Weights of a small autoregressive pixel model.
Model: 6.01M parameters, 16-pixel images, arch transformer_decoder, width 256, norm layernorm, activation gelu.
Training: adamw at rate 0.00065, 7600 steps, batches of 128.
Data: 48750 training examples, 20.0 epochs.
Rows from block 7 of a small autoregressive pixel model, named by matrix and row number. Rows with one number belong to one neuron. Each number is 128 + 24 x the weight over its row's rms, rounded and kept within 0 to 255. All counts start at 0. Numbers have three digits each.
Before each neuron's rows are labels from the 100 images, of 14976, where the neuron reaches its highest value: "top examples" is what is common among them. Only what is clearly more common there than usual is listed. The data: made-up ball-and-stick molecule models. In brackets: how many of the 100.
# fc1: MLP up (model.blocks.7.mlp.fc1.weight, 768x256), inputs 64-127
# fc2: MLP down (model.blocks.7.mlp.fc2.weight, 256x768, transposed), outputs 64-127

top examples: orange ball (100); space-filling (96); balls: four (33)
fc1.9:168114165143150131169106141088112096130145154118125146101118115101085134199170137137154130135118108129082116118122133108148121070111090070132122120160130125139108118110137099147118138123134118
fc2.9:106141115066126122139150180164145126172124122090135146146182151123111117121157135125074113128112100133180119115082115132129095167148110102126112154128093128124167129169111153132130089140131110

top examples: balls and sticks (84)
fc1.436:121113139136128075150136147120126153164140135168158202131117114106141149122138173093054115124105128172130172125146130153125124073165138122159126180138128144125175102120141112132116100105145112
fc2.436:113125118148139133104095075122146147122222133162147118163107113119152142146112137116141127139135131133099108093117135134080121141132152155126126132169100117162107121155146184137117111110120135

top examples: purple ball (100); space-filling (88)
fc1.635:095089152166125133113092117106080108066106096089145157115158118148135129110084131142128164137120111118161138109189109101134129142120137160118135118112159109087160100118143098155167143126161126
fc2.635:102113159126096084148078158167127116119111130117157149131136119129108141129101126156080160138120166177141156147089125124142098117139148082097105153116080099132123141151144114096164117156103128

top examples: yellow ball (86)
fc1.94:146098146084116107130146132120153138111155112120131117106141099138070117132148117149172110113119130170104148148124151113086136112122122046129107137152096155099130161111106142140133106173089088
fc2.94:125152151171174137145124111146116177121109094111112142151142111158088123131141103166142123138099124150092072093125116152129144078096121120125185092152141076075105135190104131147118178166125121

top examples: orange ball (100); space-filling (92); balls: three (30)
fc1.723:091121170090159057165107115124102134152148108128136162151139153133131097149140137116118121107098117127136128113072150109144093061131104119159120116093084145122152135154128130098111145144136145
fc2.723:112128110134161120156112152134144075163141105134118091098138113129152094119135135108150111135114089102145056139132145145140109115154106093180137137130108177129151130154098104121050137138131131

top examples: small balls on sticks (61)
fc1.311:119102095118111134167145156156081127096167136138108101111115109152173131180123075160141110103152094124133120144155099116129136078132080117129121137121124143138139129121125108154138061136111126
fc2.311:142119168126120113115109165133128149109130125121171155155147128088109108119102140128111121146126167114140116131135116132104163147082146132156148152120168081134141161109129156127122135125129143

top examples: green ball (75); space-filling (74)
fc1.89:198105112115059093133112115139133100112137119124118120081137127143111148139104139141151122113110122184155116139149124128093134105111164102117076158140145182131111150139128129079135141169091124
fc2.89:146195119129149174157162142139119178123121108114140149183090105123085067082159116131090133134103150122094131120139144160113135110106189135107112097106140060107117110122101128164144161120148123

top examples: balls and sticks (60)
fc1.604:134082149121107066146113137134165124142115131135125145092112116124111146151109089123155136104119124159145134129127141118120128115121143136149104180131137171109129127080181124150140064156084146
fc2.604:140149137159134176077089131148136123178136122140133104123117134103128162120126139134116118123116126123153113160126125150103121145112101105169117137126133133161107133111136139121128152153137178

top examples: small balls on sticks (72)
fc1.734:139079112082122108145121140095167109086122106124128148147178121110153147117101141102105127137105121138147133165161144112121125134177152109143131149106121101138165129117157106126133103151126118
fc2.734:110166138123146135122151085118145209129120130174161120128089137119107131117165144086174150138131143127096147110143128125093109076129151131116107120193151127104102115175165175104127127130119129

top examples: purple ball (90); balls and sticks (60)
fc1.562:118142109107132133130147134153151163133124130129171129139159181134132129135144088085137116097140110117113113139107154104131119126148124079099135140137116153077133137100103143124198147111103084
fc2.562:120125161117085151099165180150103174145097134119151153132103191114127115148121111114141155141095101120119086142142161130144120131117129139113142103112124123151141135108099112116139114121105163

top examples: dark backdrop (100); small balls on sticks (98); balls: eleven (26)
fc1.454:110109106105092130147111150081101118083116146114145135113124135154126139195129149098122134128093107128112107135131120084156127105150115080132143103126132132103162140082104130141116157128139124
fc2.454:142112114146157122105159140089127085157126158112124122132107144123149107139161148126129134154113105116131127129154131173128124159103080148129109126090117109148107116157138124117124149148153144

top examples: orange ball (70)
fc1.218:159115126129078134134108143142132112143094143065143109073119144167155141168146114097155107116084096116115162114118138161125125123124163120082136152128135113126134145103105137114153101151128152
fc2.218:097143128089088157156106146136098111154105126087154140126126133132150126140151117122131162127124122109130134123092099108145115106131134077142145134135131117109154114104110149120128155147141115

top examples: green ball (100); balls: three (26)
fc1.313:177155145103127091164180125107170087098151115153143128120114122113127130105105120128140154108146151124133117141107149105125110120114168110134111154124124145158143116095120136090152106176050107
fc2.313:172126118174094126098120130121127070138108127120123164135169107132083104112166159139135101134155154139139127152137120148130178149094167161072142134100137137113104138096135109115103166118123141

top examples: purple ball (97); space-filling (62)
fc1.101:127130130110113130125132144130163137109122135083137125138110108115143126137076114144093167093122096117157126146135128117126148117173165095109095168122139120110160136067113122152175103132112116
fc2.101:074130153188100155154096113112129129151142128146134087140128147138171148149123126116111147161146134106112139078126088153129099100116085112168102106147129120147105133159132145127117069124156125

top examples: orange ball (89)
fc1.542:147128165117093118156173145127127149104120091107144171113131140116129129141117077136122110105112146162118120134101111107140126119131158107106096136138125139145135170112131125094167127157093117
fc2.542:119129140105156114131150118091175071142158156149121112157140115107147122131105120081125092144144098113114148135126125155122142099184118114129114124146115132150147123148148188126135081115143115

top examples: red ball (100); space-filling (92)
fc1.644:142102121091090094132129116150173125132107157061098145103127119135144135148152117143176124144153152120136172077152117084114136126115178104070100156103148141138116154096115115107144112160117130
fc2.644:157130147164104102163179149107184142140124126114120143115099149070128052111117135120114086146125143081121124132151115092128114145147064134106115114075133123151140137116094111119119121157136099

top examples: red ball (100); space-filling (82)
fc1.592:129130182080113159166130126065150085099140156083125173091129107113151120127146127140111118128106128120120159122122134076143124107108142145138126132127111148145138108079160089138228125133155096
fc2.592:175144139147110089127132109115157120105110163151115148126082133083158114089092126177081104116130150107134147128160125145110130113138138146131105167091140135150095152061154107106162092167157118

top examples: space-filling (67)
fc1.234:125119126087130148109133132128166136137151140110149119114106115137153113139155126140142180140160107131150169195144177086109072125172152119101067137174142137142171149136114123139162055135093132
fc2.234:141092179187152138106113109134144124139130148094112169102175105132154105117148120141139126142141106116153082136151120123117124185147116102121096133155130121129139131119141127113123109133119130

top examples: yellow ball (81); space-filling (72)
fc1.752:145081126117084131159118138092110133114133110143146129096162096106127138135133152081137149143074096159114137143161149129124146130177151119089134125150112116135148102106159084133117125135115136
fc2.752:100111113116125102136163102105154116101124111151114110182103112098139124114079104095164088133155117113126157150157146133108163156165120153127090111127117141133171185157142153149093099120135151

top examples: balls and sticks (74); green ball (66)
fc1.216:089156172135154134123141135100069149141102113090154153088131139127166121153125107111106136111077086103162094148147079095149133124123099087098110122125135166108134148139114146123168125165139161
fc2.216:132146108099093122178152153177128114141142136136169137138150155140108172135105156092139119152110112158147114132108116147149113149174166097167097124101114116137187102136168133120132103130133127

top examples: purple ball (100); space-filling (97); balls: four (31); balls: three (30)
fc1.36:137147152091124108148179128082158133098143135154125208095127137121132145122116102136104131137131134179099186146118167109130117123144162136148078125084133123121127156111135122127181109125117124
fc2.36:131136101170106141150110143107138108141135112149123109178136129152126115116086147109116130147144084140101123108090128126153164109152018108129136102101105113160130141139104116148102148135134122

top examples: orange ball (56)
fc1.282:131101149083098105144119126135139103164140122115117105124133152145140147146170162125124160095156122129134140093091106089113088101112141102133140109149141142088109111108128143095168127138123119
fc2.282:106106105130175102144051122057150115117124132177116092163118121126111123137146132111109127133154126157127136143086121190133128113143102145146112115152085135119165130150114134118116103150136119

top examples: orange ball (100); balls: three (32)
fc1.103:114133163100139129217087140110083094140123139101153133115126124111117123177148116110132143083115126110116155110068112139189106117136141087138142093130107170148135145127133141109113143125149145
fc2.103:119123146138124125140148151164143112138124112136105131151128103115134097108131141072153107124075105101110114135177165082129132120136120124159143111122094179132115099207107120121074142131153103

top examples: purple ball (95)
fc1.271:091108142100138163158087142135099129133124137091155133119156151139131132141141120156130171091109099173146119167083168067135087122139167062110102111141104134133102113138116106150146157118155106
fc2.271:165131097146075130076121186202114130122115122096123151142100142156124141143146123123146133131115103167159093094113114125139149175098163098082152112078137125103134110092120073136141139122112139

top examples: yellow ball (81)
fc1.231:113103115121120128138102124150118100130129095110150118083127099130131100158139156112124110076098093113168135133139086131118115150153146127133100155118163142149076133134164114120144099078103101
fc2.231:119138125143116135130115154111122097144128144158123174128096141100117150120160131154107122131116114142113123135145123126103149130133102139159131106160141077057137128117084127141143127119132140

top examples: small balls on sticks (60); balls: five (33)
fc1.60:165123122133122108136147127129099143170115138139146148099140100130093133151166130130087126103065133164154134138086072147139112103147083110137128138169145165126173145123134141122110120139134125
fc2.60:153112138122091118152075143160163105131116154146152148128126161126168128119117163085131136165156128148145151088116151158122095170126146131117114144126105178164120106159153139099152112116138145

top examples: space-filling (69)
fc1.507:087138124123104106094125098106120106107113154128142147114144169163130098152043122156133133144137146128136130169136124156105121126152123148131085174147129149135090151121178142083157120128120130
fc2.507:095116156185094170089116102135097115183111116135150132124216123127132110134139124145147138160108118119172074113162119122114126125149127115142129147183138144133119130152159157103086109087142136

top examples: space-filling (83)
fc1.95:080106168131102170109175168140156132150102157146146173120161168156118144104109133141128112131150135106096106144135104105128114108113104118140178115090136147140110093175143106119148136091123185
fc2.95:135085118166169119125124148116085155132079115119116142086099127091110110160141153138114130155152117135111145075107134153107125158121107144125129117164178161112155155130106179152110111118172102

top examples: green ball (98); space-filling (68)
fc1.143:105099115110117102137096134099125102100121124146130165126150080108096164118114149108139155133113102165108141158124128136118111153131146146130120144140105120141117117148177088128116141184112131
fc2.143:115140160128090107131193126138117161108083127103153139103133153149149111136090119120163121124103157126125150176157162120132148132134159118095098143141146154141126146103136128101153123132113142

top examples: yellow ball (100); space-filling (92)
fc1.568:151105144149143124112142163119104182102113123146129157122129109156120175126116144095125126117115071166133138158161160104123168143136137131108153131133142131113106110144115080128152128108090125
fc2.568:121135137155132136156083095109119083140145128129116153137134147103152134129107123138105136153158159094136129148080110174146079128152113148163104138127112150139168125118170168120103106129165127

top examples: green ball (80); space-filling (62)
fc1.321:123133134134088145172132114088147095154108150090143140089078126132122156155168111139138144127127141118136195107123125137131107136105126118108152154085117131139114155094113118126136121141103150
fc2.321:114155144124142108161108119100095082143124127134145165126134140145110146116126127102110130140161111101121121086131116119136120128146096147181131108086129136109118129117128147114102114085148123

top examples: yellow ball (96)
fc1.767:124143138142127144114096138114122112108143137151159107112148116115146143128139143095118189114124097175106119130120125103132126106171167083126164083180066133112140096114124134116136093151094106
fc2.767:188114137118121148118147114149090111101104171077128153117145121160123148140128146119138088127104105110148109110143141124167159146135151083068137119106141171156046119094146111138122154082134129

top examples: purple ball (55)
fc1.692:127128150073088117113144126143103157110107099106157126110131146151122097144092062141157194136153153117114111081154136090101092161139143133097178137118124151124114139093113127155137127129135126
fc2.692:103105147203081165137122130131122121116108111098137127136152122120121117127113121130131124109125128079154138152186155102133142122133136130110124173100109107069118127098142114146107133104121102

top examples: balls and sticks (61)
fc1.248:211113118073121079141130160118141131116130160145133164111128117083089147130130187102136152122135124144105126174136130114141129111150097106124127172100129137091159143075113094128150137123132110
fc2.248:110103123130142157142135120145154123102175136103146128080145100112150143109144153118147162143142115128102141116143167098114067122142149128128128100095073106091121083140138133143131106138129102

top examples: red ball (100); space-filling (89)
fc1.552:166125169148103146188105127086138118109115145133132161108123117112177127134093118127087122133117088112166171134136129089160139121140141105083087177102126144123137118071126105132177054127111107
fc2.552:139118163096114081213085150149126111135104121169146157126152137127123144142140135117135123128112156160131114096079131148140101116148126078156141147144094110138135134135134155077142121168108108

top examples: dark backdrop (94); space-filling (81)
fc1.505:119119167110138090120107123131113123123121126132132146101162142133129126126099148123110132101128138147117187128105137114144119113110158109092125106105158117093090092101108098093166130135121115
fc2.505:140125162168120149130127118094115103127123110189142186093160097135109130133161147134131108126126135156115064169168125144144127120126104147158130091186129145103161114145125115157096157064123113